Weights of a small contrastive image-text model.
Model: 48-pixel images, encoder arch vit, encoder norm layernorm, encoder activation swiglu, encoder patch size [4, 4], encoder width 160, text encoder layers 6, text encoder norm layernorm, text encoder activation gelu.
Training: adamw at rate 0.002, 7000 steps.
Data: 195000 training examples, 4.6 epochs.
Rows from block 8 of the image encoder of a small contrastive image-text model, named by matrix and row number. Rows with one number belong to one neuron. Each number is 200 + 40 x the weight over its row's rms, rounded and kept within 0 to 999. All counts start at 0. After the name is the row's rms in percent of the matrix's.
After each neuron's rows are labels from the 100 images, of 14976, where the neuron reaches its largest size: "peak on" is the class under the peak. Only what is clearly more common there than usual is listed. The data: simulated fluorescence microscopy of cells.
# gate: MLP gate (encoder.blocks.8.mlp.gate.weight, 640x160), inputs 0-159
# fc1: MLP up (encoder.blocks.8.mlp.fc1.weight, 640x160), inputs 0-159
# fc2: MLP down (encoder.blocks.8.mlp.fc2.weight, 160x640, transposed), outputs 0-159

gate.437,034,191,262,206,199,206,223,293,200,200,171,252,200,202,150,222,200,147,175,283,189,216,218,195,269,200,200,200,164,200,200,217,200,191,300,125,170,129,200,200,200,126,150,184,200,200,190,200,151,200,206,296,200,283,197,200,135,267,200,200,200,200,264,188,235,200,191,248,200,237,200,201,223,308,217,200,199,194,200,200,212,197,200,200,200,182,254,219,200,243,152,92,200,205,200,213,200,155,200,218,160,223,330,139,191,200,248,200,228,200,221,200,200,200,249,200,131,220,146,206,173,200,213,125,200,200,200,202,172,200,200,200,200,200,113,290,233,160,299,146,200,310,218,174,255,200,279,200,200,186,186,200,200,160,262,148,186,277,222,200,131
fc1.437,034,199,257,128,203,200,203,129,199,192,152,200,200,200,125,200,200,127,166,200,228,180,196,200,200,244,144,259,200,200,174,111,171,199,246,136,149,199,203,110,200,184,183,200,156,200,212,234,236,200,200,200,79,259,166,187,200,200,277,117,151,239,183,200,200,200,208,200,240,215,200,200,230,200,223,185,268,200,116,145,200,279,200,200,200,200,200,209,315,143,162,262,200,135,200,97,200,201,196,200,138,200,141,143,155,200,268,200,161,261,200,241,178,246,131,216,130,200,170,216,178,200,200,254,246,192,198,186,269,176,224,134,238,200,200,200,163,238,200,200,184,281,200,184,148,183,233,148,200,236,200,219,220,200,200,205,139,118,134,212,200
fc2.437,032,200,125,204,234,159,271,230,182,279,187,201,233,200,188,264,254,120,135,200,200,89,200,202,261,200,121,264,116,198,200,134,222,160,200,200,192,157,236,269,200,147,232,200,200,200,243,200,200,226,200,200,201,189,278,224,247,200,343,270,200,200,220,200,145,164,202,200,234,168,139,200,200,200,138,200,216,200,145,221,259,205,200,200,200,168,121,145,223,200,249,200,213,200,157,175,281,130,125,225,143,240,200,200,200,200,200,200,167,284,169,142,273,200,281,202,200,200,205,246,216,225,200,215,200,200,162,214,227,200,216,146,200,237,186,200,200,242,200,274,238,131,181,151,200,200,200,201,200,200,200,154,218,242,200,200,97,238,200,198,200
peak on: cytoplasm

gate.428,114,234,213,125,259,267,200,89,178,139,191,205,108,292,205,164,175,188,180,271,126,311,298,200,214,197,255,200,252,257,301,202,199,153,181,219,200,203,235,125,200,280,198,191,198,211,238,201,258,123,225,200,229,209,127,200,182,179,180,260,201,228,158,132,175,205,203,162,299,143,165,199,203,232,207,192,198,168,156,231,176,260,209,190,200,196,130,232,198,239,148,214,165,182,190,243,176,202,153,166,197,199,236,188,167,224,265,129,191,206,198,228,237,127,195,248,202,225,204,203,239,212,256,248,181,200,188,175,228,216,294,161,166,203,208,223,232,212,239,220,243,198,204,200,180,196,172,168,182,174,200,174,178,202,206,199,151,174,199,276,159
fc1.428,119,227,207,142,287,241,199,106,172,127,138,240,106,268,208,135,181,199,167,207,144,282,283,215,149,218,214,179,217,233,271,223,201,179,174,173,198,204,199,118,216,267,197,198,169,196,271,229,228,179,203,202,264,244,149,207,171,196,174,275,201,232,216,143,183,217,192,162,307,174,187,201,206,270,250,199,180,226,171,225,155,277,215,160,185,173,112,209,200,258,137,212,128,218,188,264,203,254,129,187,218,232,243,167,171,246,263,111,185,218,200,210,209,170,200,211,216,240,210,204,215,213,236,228,213,212,189,214,237,202,252,205,170,181,203,232,275,211,211,209,263,188,213,189,209,172,191,154,184,200,190,175,142,193,201,207,148,154,250,257,130
fc2.428,099,253,160,122,189,179,142,113,214,199,168,189,217,198,215,262,198,180,184,262,207,209,195,245,235,200,190,200,163,276,202,214,240,224,199,206,162,248,181,256,204,223,204,243,215,259,179,230,200,155,194,206,211,137,194,200,214,151,219,197,185,234,251,262,206,199,232,234,216,249,221,186,213,233,182,202,259,244,184,249,198,286,199,192,200,207,222,201,313,192,204,205,209,140,198,192,120,180,89,149,212,165,137,199,269,234,208,107,176,152,201,124,270,229,225,270,149,228,303,180,190,157,265,251,191,222,154,187,153,201,238,176,165,208,192,255,180,202,182,231,171,214,210,124,268,212,121,100,217,180,159,213,167,219,219,171,149,243,229,247,170
peak on: nucleus

gate.518,136,221,137,206,166,192,195,203,149,114,160,152,234,194,224,293,222,253,211,191,207,196,172,169,203,237,226,193,234,305,168,191,237,248,171,219,187,209,223,191,232,212,157,229,228,145,216,186,199,199,255,164,209,147,180,211,168,173,213,175,162,215,242,208,211,123,213,160,174,154,230,225,143,207,239,137,223,283,103,200,158,197,142,222,239,182,217,155,199,182,231,220,149,145,228,157,155,247,159,222,175,175,124,222,210,268,197,221,116,184,221,264,186,203,147,292,264,266,198,240,259,195,135,184,156,192,270,208,198,217,268,234,155,163,230,255,185,170,220,188,263,250,274,235,220,195,138,190,218,224,206,264,137,176,127,221,193,244,250,215,194
fc1.518,136,220,177,199,215,205,265,139,144,213,172,189,260,234,99,137,227,175,208,249,227,165,192,220,171,214,206,206,155,214,214,149,191,187,208,269,156,253,143,191,183,194,219,125,188,210,260,170,223,137,166,215,200,196,208,128,245,216,248,216,206,244,222,187,200,223,136,229,189,294,193,172,294,227,163,260,206,159,199,224,201,301,242,149,220,268,212,196,248,232,156,306,173,142,138,229,191,132,185,232,217,236,215,199,227,211,251,162,180,271,220,198,252,198,188,214,183,229,234,186,135,226,191,195,206,184,158,192,242,199,134,246,163,199,254,196,170,210,216,255,193,185,139,179,179,202,242,132,219,132,158,217,146,192,276,108,130,165,215,181,163
fc2.518,110,228,177,147,206,250,124,100,216,119,152,172,149,258,201,213,186,163,183,245,196,178,202,208,158,215,227,203,220,272,263,168,186,202,202,258,169,152,101,184,212,292,247,165,264,201,239,245,213,185,208,179,227,190,94,203,208,192,209,205,191,229,219,177,214,253,240,177,258,187,236,179,208,200,183,223,181,262,145,304,105,224,248,206,273,229,229,176,249,214,137,226,205,175,115,193,171,187,149,200,159,256,172,179,186,257,257,102,189,179,207,217,168,225,176,226,192,240,220,150,245,143,172,244,175,202,197,147,205,175,269,164,206,197,199,289,254,191,215,215,204,182,223,136,177,163,194,227,197,187,194,215,116,210,199,182,211,202,215,243,145
peak on: nucleus

gate.343,074,188,209,150,200,235,208,177,183,200,220,216,189,193,190,193,187,125,185,153,198,203,231,219,241,195,259,167,230,262,274,200,168,133,200,180,200,195,202,211,136,187,127,193,171,198,249,268,186,130,123,247,194,233,195,222,214,216,197,309,233,205,203,188,208,216,182,94,208,171,158,200,202,206,230,196,165,150,214,283,200,187,220,246,170,221,186,235,198,284,140,214,196,206,138,209,164,200,153,116,137,190,244,184,131,277,232,117,208,223,258,187,190,176,273,236,185,274,101,169,151,192,198,225,212,185,175,183,218,200,186,200,175,194,273,89,200,205,275,200,225,208,190,216,146,186,274,188,107,200,209,248,200,289,233,186,154,199,215,186,179
fc1.343,045,263,200,203,169,164,142,199,197,233,205,212,200,200,147,275,213,231,194,256,201,199,193,205,170,184,157,254,119,200,180,200,199,269,271,158,200,111,198,245,214,119,200,247,233,152,122,124,274,192,295,183,227,200,263,152,200,240,203,212,200,165,172,172,139,311,200,219,249,200,200,200,154,206,172,200,200,243,133,188,128,200,223,200,200,239,228,279,200,104,213,166,241,278,246,208,206,205,200,200,200,200,199,187,231,163,114,200,95,105,179,172,152,135,202,225,220,200,191,202,165,200,149,206,195,211,218,238,273,174,166,245,193,215,184,215,164,171,124,207,255,254,197,200,171,200,229,202,200,212,237,198,190,194,247,201,283,155,200,232,212
fc2.343,051,60,234,207,214,269,243,207,247,200,213,205,132,194,163,194,200,240,250,204,213,246,192,200,143,234,211,202,226,223,200,259,200,178,121,203,263,118,228,212,135,185,117,206,190,111,197,200,256,181,211,221,256,188,212,220,197,177,185,171,221,155,131,153,200,211,180,284,189,242,202,149,195,221,184,221,116,101,222,277,192,202,200,190,187,145,175,241,175,200,196,212,194,192,190,295,294,269,186,206,155,239,229,207,204,204,200,209,200,245,203,203,208,146,200,201,221,200,186,203,201,201,165,220,265,189,165,250,224,178,200,206,232,200,181,156,151,218,257,163,236,177,217,168,179,214,329,200,112,200,213,175,215,214,200,240,278,283,151,158,241
peak on: cytoplasm

gate.472,086,192,223,156,235,261,256,193,194,138,208,204,179,197,180,198,204,111,174,198,222,244,210,220,231,224,229,187,234,263,274,114,182,243,204,200,202,188,252,215,244,270,185,161,186,174,277,181,218,106,184,251,208,155,178,216,173,208,209,214,239,247,197,188,246,216,189,168,193,111,226,162,213,269,196,159,125,153,197,227,161,264,180,184,223,199,161,195,192,235,163,233,265,161,121,272,169,205,196,141,190,165,204,170,210,310,257,206,145,234,290,161,196,250,199,280,209,265,226,214,184,133,202,249,189,154,186,209,193,184,226,232,134,172,284,198,171,200,243,317,212,168,195,229,169,181,210,188,196,202,199,296,193,204,142,175,169,201,219,230,208
fc1.472,086,195,170,124,237,224,248,203,196,125,180,201,193,192,185,151,192,212,236,168,252,213,166,242,134,187,271,140,202,249,209,159,196,180,153,207,225,239,237,212,217,274,158,170,187,178,246,160,197,157,163,215,188,191,197,205,192,190,151,251,290,207,200,136,200,224,222,115,246,198,200,185,179,274,241,197,153,203,222,226,201,213,176,181,203,202,92,190,239,204,132,277,260,161,151,200,164,219,154,126,202,197,238,198,200,323,282,187,166,203,252,180,254,248,226,290,236,241,201,197,232,171,169,202,206,165,192,218,176,185,205,221,184,149,265,199,180,187,283,269,223,180,293,233,206,201,219,176,179,175,208,263,194,230,122,163,103,228,218,232,223
fc2.472,092,281,137,165,233,183,201,175,166,239,180,187,237,236,166,264,247,129,185,259,240,215,167,205,217,249,154,186,161,177,244,179,191,200,276,186,137,250,232,213,250,279,203,241,319,241,200,207,180,213,209,201,201,128,194,97,200,221,239,230,168,239,228,280,208,200,254,228,260,265,268,191,190,199,164,217,217,183,151,252,219,218,220,210,238,253,193,190,190,146,185,220,210,136,190,160,142,186,172,145,262,188,209,122,223,200,205,205,217,198,202,162,233,229,169,211,179,189,250,206,200,188,223,227,140,203,225,174,184,200,302,205,150,197,204,244,183,248,148,207,198,153,177,201,252,247,120,187,268,172,212,173,165,245,198,123,175,143,172,169,93
peak on: nucleus

gate.634,146,199,208,199,211,200,230,203,162,173,177,161,208,155,175,208,200,209,222,208,286,196,144,168,133,181,253,185,220,253,260,140,197,287,173,260,100,219,155,213,211,241,185,194,203,202,255,205,256,111,219,161,263,175,177,184,153,202,205,249,149,304,238,186,193,164,191,187,141,152,235,154,210,240,168,209,196,245,219,282,153,259,188,166,210,219,148,175,271,271,128,252,219,197,144,210,169,191,170,172,175,187,158,203,220,253,231,122,177,262,237,240,206,208,176,236,285,298,213,206,185,197,196,194,209,176,189,201,191,220,186,229,159,201,242,214,171,152,214,211,182,195,245,157,212,117,190,182,248,161,171,249,155,183,229,154,134,253,305,219,217
fc1.634,158,189,253,211,199,190,167,216,245,260,258,242,191,220,210,221,196,211,190,156,128,205,290,198,304,204,131,204,195,148,165,226,190,151,255,160,233,150,262,205,183,141,228,222,213,180,156,204,187,269,228,212,133,251,212,235,252,252,215,179,193,134,118,205,176,259,187,214,197,207,173,239,198,154,213,221,199,196,102,137,207,122,177,201,172,164,230,252,170,130,226,122,203,203,248,205,177,186,215,234,209,214,202,187,158,119,144,245,204,172,200,167,108,196,202,168,164,135,182,214,220,192,176,217,197,265,224,200,209,173,209,149,257,213,112,194,271,212,181,179,208,228,154,262,174,249,227,237,224,257,266,193,241,202,191,253,258,154,129,160,251
fc2.634,162,184,281,236,294,195,242,231,253,226,200,209,125,214,231,145,203,213,289,137,184,269,233,180,154,200,226,197,244,119,167,310,193,208,165,223,214,206,135,252,190,135,183,169,202,222,191,161,196,263,213,195,158,233,182,193,129,170,137,212,201,174,129,137,175,192,168,212,217,188,250,210,185,115,244,246,207,166,230,177,174,223,181,189,174,156,210,288,205,191,235,133,249,302,199,203,219,243,229,213,153,179,222,287,150,175,172,157,201,211,195,156,208,133,164,166,200,182,168,191,193,202,237,172,271,216,201,221,209,180,169,201,255,162,186,216,199,172,193,148,184,142,137,211,208,281,266,185,155,200,190,154,222,160,213,253,264,222,221,184,266
peak on: nucleus

gate.553,162,191,184,200,177,170,269,171,135,179,134,145,229,158,176,166,217,215,218,208,289,161,164,181,146,118,288,177,201,184,184,178,251,257,143,236,218,284,235,200,213,231,149,127,223,261,210,202,179,209,158,156,227,180,177,142,147,127,202,183,248,265,251,203,235,129,162,194,173,215,260,205,191,248,218,176,200,207,252,227,208,305,188,275,198,160,183,140,201,209,196,290,228,160,189,169,184,188,195,168,185,201,213,238,204,219,206,196,195,204,200,250,301,228,191,241,254,202,194,214,199,222,236,205,201,151,187,188,112,263,204,162,156,135,283,239,145,209,177,244,139,109,247,222,214,172,175,166,233,200,188,219,161,181,251,172,143,228,216,192,190
fc1.553,159,192,250,190,208,218,176,218,264,231,269,278,137,220,240,211,153,195,165,198,95,256,254,208,240,254,108,226,215,173,239,199,161,161,246,149,254,163,207,221,200,200,284,248,169,174,142,202,202,212,177,255,172,255,214,218,253,290,182,209,167,115,129,198,160,279,225,215,252,204,186,221,205,164,192,233,211,162,218,198,230,156,222,144,206,226,205,268,196,203,202,163,186,236,191,220,200,183,200,205,230,195,196,197,180,148,167,209,247,179,179,137,102,203,242,145,125,199,205,197,234,205,217,186,150,228,197,182,217,150,183,174,299,253,106,176,236,175,200,184,226,216,157,156,161,232,260,265,151,222,201,140,232,206,194,263,236,118,160,201,198
fc2.553,180,156,302,162,233,197,214,191,238,190,154,259,181,170,290,162,257,210,234,137,209,214,251,223,83,212,240,174,190,153,182,296,179,211,174,217,256,214,169,185,178,173,220,108,215,186,216,212,167,237,202,163,156,261,131,208,144,109,132,237,184,200,135,172,219,196,189,209,266,203,248,166,261,130,243,251,197,161,198,245,146,247,190,273,180,138,200,200,217,172,182,125,213,253,195,209,230,198,218,226,144,198,150,181,122,198,245,192,168,190,175,172,148,191,190,187,223,195,170,209,212,204,202,211,237,213,177,233,202,203,257,195,253,177,220,222,174,197,200,175,206,129,137,271,184,263,261,191,129,159,221,138,206,183,203,202,248,230,242,141,241
peak on: nucleus